From a checkpoint of a small masked spectrogram model: decoder width 192.
Rows from expert 25 of block 9 of the encoder, named by matrix and row number. Rows with one number belong to one neuron. Each number is 50 + 12 x the weight over its row's rms, rounded and kept within 0 to 99. All counts start at 0. After the name is the row's rms in percent of the matrix's.
# up: expert up (encoder.blocks.9.mlp.up, 32x64x128), inputs 0-127
# down: expert down (encoder.blocks.9.mlp.down, 32x128x64, transposed), outputs 0-127
up.51 101:31 42 45 46 68 53 54 56 49 35 53 61 55 36 53 33 55 58 54 63 51 62 61 46 44 65 53 61 66 41 35 74 58 40 52 28 28 43 53 35 54 68 56 64 51 54 36 14 42 36 46 55 56 59 55 32 50 67 52 74 28 55 41 40 43 44 46 32 44 51 48 37 68 40 53 55 73 42 36 51 50 42 55 45 56 80 71 44 47 55 41 43 35 70 56 51 54 67 21 48 67 64 56 72 45 33 38 47 40 57 63 49 46 42 37 45 61 55 55 30 61 39 69 42 49 45 45 51
up.52 155:48 40 56 58 30 64 47 57 50 22 53 57 33 47 47 44 47 48 51 66 36 47 75 33 44 56 64 34 48 53 34 46 45 37 68 48 19 59 59 55 40 32 48 38 45 34 43 30 44 46 41 57 32 53 53 50 48 35 47 36 55 38 56 57 51 33 53 63 45 53 60 44 51 59 51 53 30 44 63 53 61 75 52 54 54 21 54 26 58 53 60 62 51 54 53 49 50 44 48 24 58 57 55 26 78 64 46 39 66 50 65 33 48 44 52 51 55 65 31 66 53 68 42 21 62 54 29 52
up.53 107:50 55 51 44 50 52 46 56 56 64 48 67 51 58 61 52 55 55 33 71 47 45 45 68 39 58 36 50 48 67 71 44 52 49 52 51 41 44 39 45 38 49 42 35 41 70 44 85 53 58 54 68 57 38 43 38 38 99 42 50 44 54 26 36 59 39 58 37 50 57 48 48 53 40 47 72 43 49 46 37 42 40 53 49 49 77 64 80 32 54 51 44 63 62 46 40 59 46 46 60 43 42 40 37 26 59 54 59 54 55 45 61 47 70 63 47 48 64 66 70 42 37 41 31 43 42 51 49
up.54 095:45 49 55 32 49 39 46 59 50 36 51 70 70 53 67 37 47 53 66 49 00 60 43 43 44 66 50 45 65 52 77 55 54 56 60 34 59 55 44 20 45 53 34 37 72 44 72 31 41 45 60 50 80 51 47 53 45 71 47 59 52 60 56 65 54 62 53 31 57 46 57 40 42 59 53 69 57 55 55 54 41 63 57 54 42 58 34 45 52 52 34 40 56 60 66 59 53 42 53 57 40 53 47 30 44 60 41 58 66 41 52 69 53 47 53 56 53 42 46 62 23 49 54 39 61 39 72 36
up.55 090:51 45 49 73 44 45 48 42 56 53 57 47 45 48 76 66 52 63 40 59 60 37 37 35 48 62 40 31 60 56 70 61 47 53 51 52 73 61 45 85 41 56 59 28 56 57 38 40 42 54 60 62 69 37 50 45 69 61 38 21 40 40 46 55 30 45 41 56 50 44 58 65 43 51 55 42 43 58 68 65 36 51 53 46 40 26 57 22 48 56 44 58 46 25 54 41 44 44 57 25 46 54 51 46 49 66 54 50 41 69 55 33 64 55 48 52 77 38 54 52 40 55 45 35 60 77 73 52
up.56 092:63 47 62 55 57 61 55 41 43 31 50 37 46 81 53 54 45 44 46 43 63 47 55 80 48 46 50 44 46 36 35 54 51 63 55 42 58 52 20 27 34 49 49 47 63 47 29 81 42 54 54 49 51 21 54 68 53 43 37 38 37 47 50 44 49 63 47 34 42 52 39 42 57 32 47 33 60 57 40 43 57 82 59 38 61 35 63 52 55 51 57 32 70 34 47 38 56 49 42 79 49 42 52 45 68 73 60 66 42 35 47 40 36 51 51 43 57 68 60 33 57 54 52 34 51 38 37 54
down.51 093:21 31 54 34 58 52 32 40 55 72 43 56 63 41 40 50 55 51 65 46 34 46 52 57 61 61 38 46 38 84 63 50 53 61 33 71 40 57 45 51 48 43 66 73 51 29 79 56 59 49 28 33 48 49 55 47 51 38 34 65 34 43 42 78 29 55 45 50 49 74 50 64 59 50 62 47 53 48 45 48 39 23 44 52 78 53 58 47 55 53 54 43 77 57 44 73 47 55 48 56 52 44 46 36 44 53 41 53 51 29 35 72 54 45 60 43 50 61 44 43 44 47 63 39 42 53 53 50
down.52 163:59 32 49 55 48 34 52 35 53 32 49 72 57 49 68 54 53 48 51 65 64 41 53 37 56 45 46 39 47 43 55 46 40 58 49 57 48 46 36 42 42 47 46 59 40 44 37 49 43 45 40 55 60 35 39 65 43 58 65 44 53 78 65 09 43 65 38 52 60 66 60 27 46 55 47 33 51 52 48 48 48 72 41 47 94 53 55 43 41 38 34 46 44 58 52 52 50 40 45 62 59 59 59 59 67 42 50 47 24 57 31 86 69 27 45 54 62 41 42 60 51 43 49 56 55 42 72 57
down.53 120:52 53 42 61 19 43 46 86 46 54 38 69 49 37 45 54 48 44 23 51 47 42 24 32 50 35 54 48 53 31 35 42 57 33 63 53 47 57 47 49 62 49 35 38 59 52 59 55 64 37 79 48 52 51 42 48 45 58 45 47 56 41 42 78 48 32 30 64 28 40 49 73 49 48 55 54 44 52 68 55 59 50 58 37 18 57 59 51 47 59 48 64 60 46 46 36 30 58 66 62 48 70 33 52 59 63 54 37 64 70 68 39 63 47 52 66 62 58 57 34 55 65 48 55 45 51 47 53
down.54 104:40 42 55 35 46 49 51 66 51 46 33 60 42 50 52 54 58 61 39 52 23 50 28 47 40 70 51 47 55 52 48 70 51 36 68 73 41 55 58 45 55 41 65 41 58 49 65 48 49 46 62 38 48 55 43 52 54 42 45 67 45 67 66 23 41 23 52 55 48 37 56 61 52 44 66 47 42 57 63 58 35 34 46 35 35 47 81 48 43 50 50 43 43 34 54 37 40 44 49 49 41 42 14 66 60 49 58 44 43 65 59 67 47 44 56 43 59 65 47 99 63 53 58 54 35 54 45 50
down.55 102:45 46 38 99 48 45 46 48 62 47 52 48 46 44 54 45 56 54 34 71 56 52 45 53 54 60 44 49 55 47 57 39 53 53 62 48 42 37 47 46 35 65 43 62 31 54 19 55 49 57 36 58 41 40 48 61 45 61 80 48 43 84 71 60 65 55 38 42 68 26 60 21 45 48 38 58 43 53 49 38 30 69 35 43 77 41 67 57 59 38 46 31 38 42 56 41 47 42 34 66 47 48 63 54 49 41 48 54 60 42 65 39 36 46 44 51 52 48 46 63 60 32 37 53 60 52 55 49
down.56 086:31 48 59 77 55 45 65 47 53 52 47 82 61 49 67 52 40 39 34 62 48 38 52 43 45 29 52 53 55 33 35 47 51 33 61 36 66 39 63 44 58 52 59 49 44 57 38 55 47 44 33 34 59 54 37 61 78 38 48 69 49 57 23 28 42 56 53 53 27 35 53 50 42 55 42 52 58 53 53 61 53 29 44 43 43 52 59 36 42 54 45 65 23 40 60 46 43 59 49 46 56 48 55 36 64 47 47 36 56 87 80 59 46 32 52 36 64 49 47 62 45 66 55 69 63 44 62 54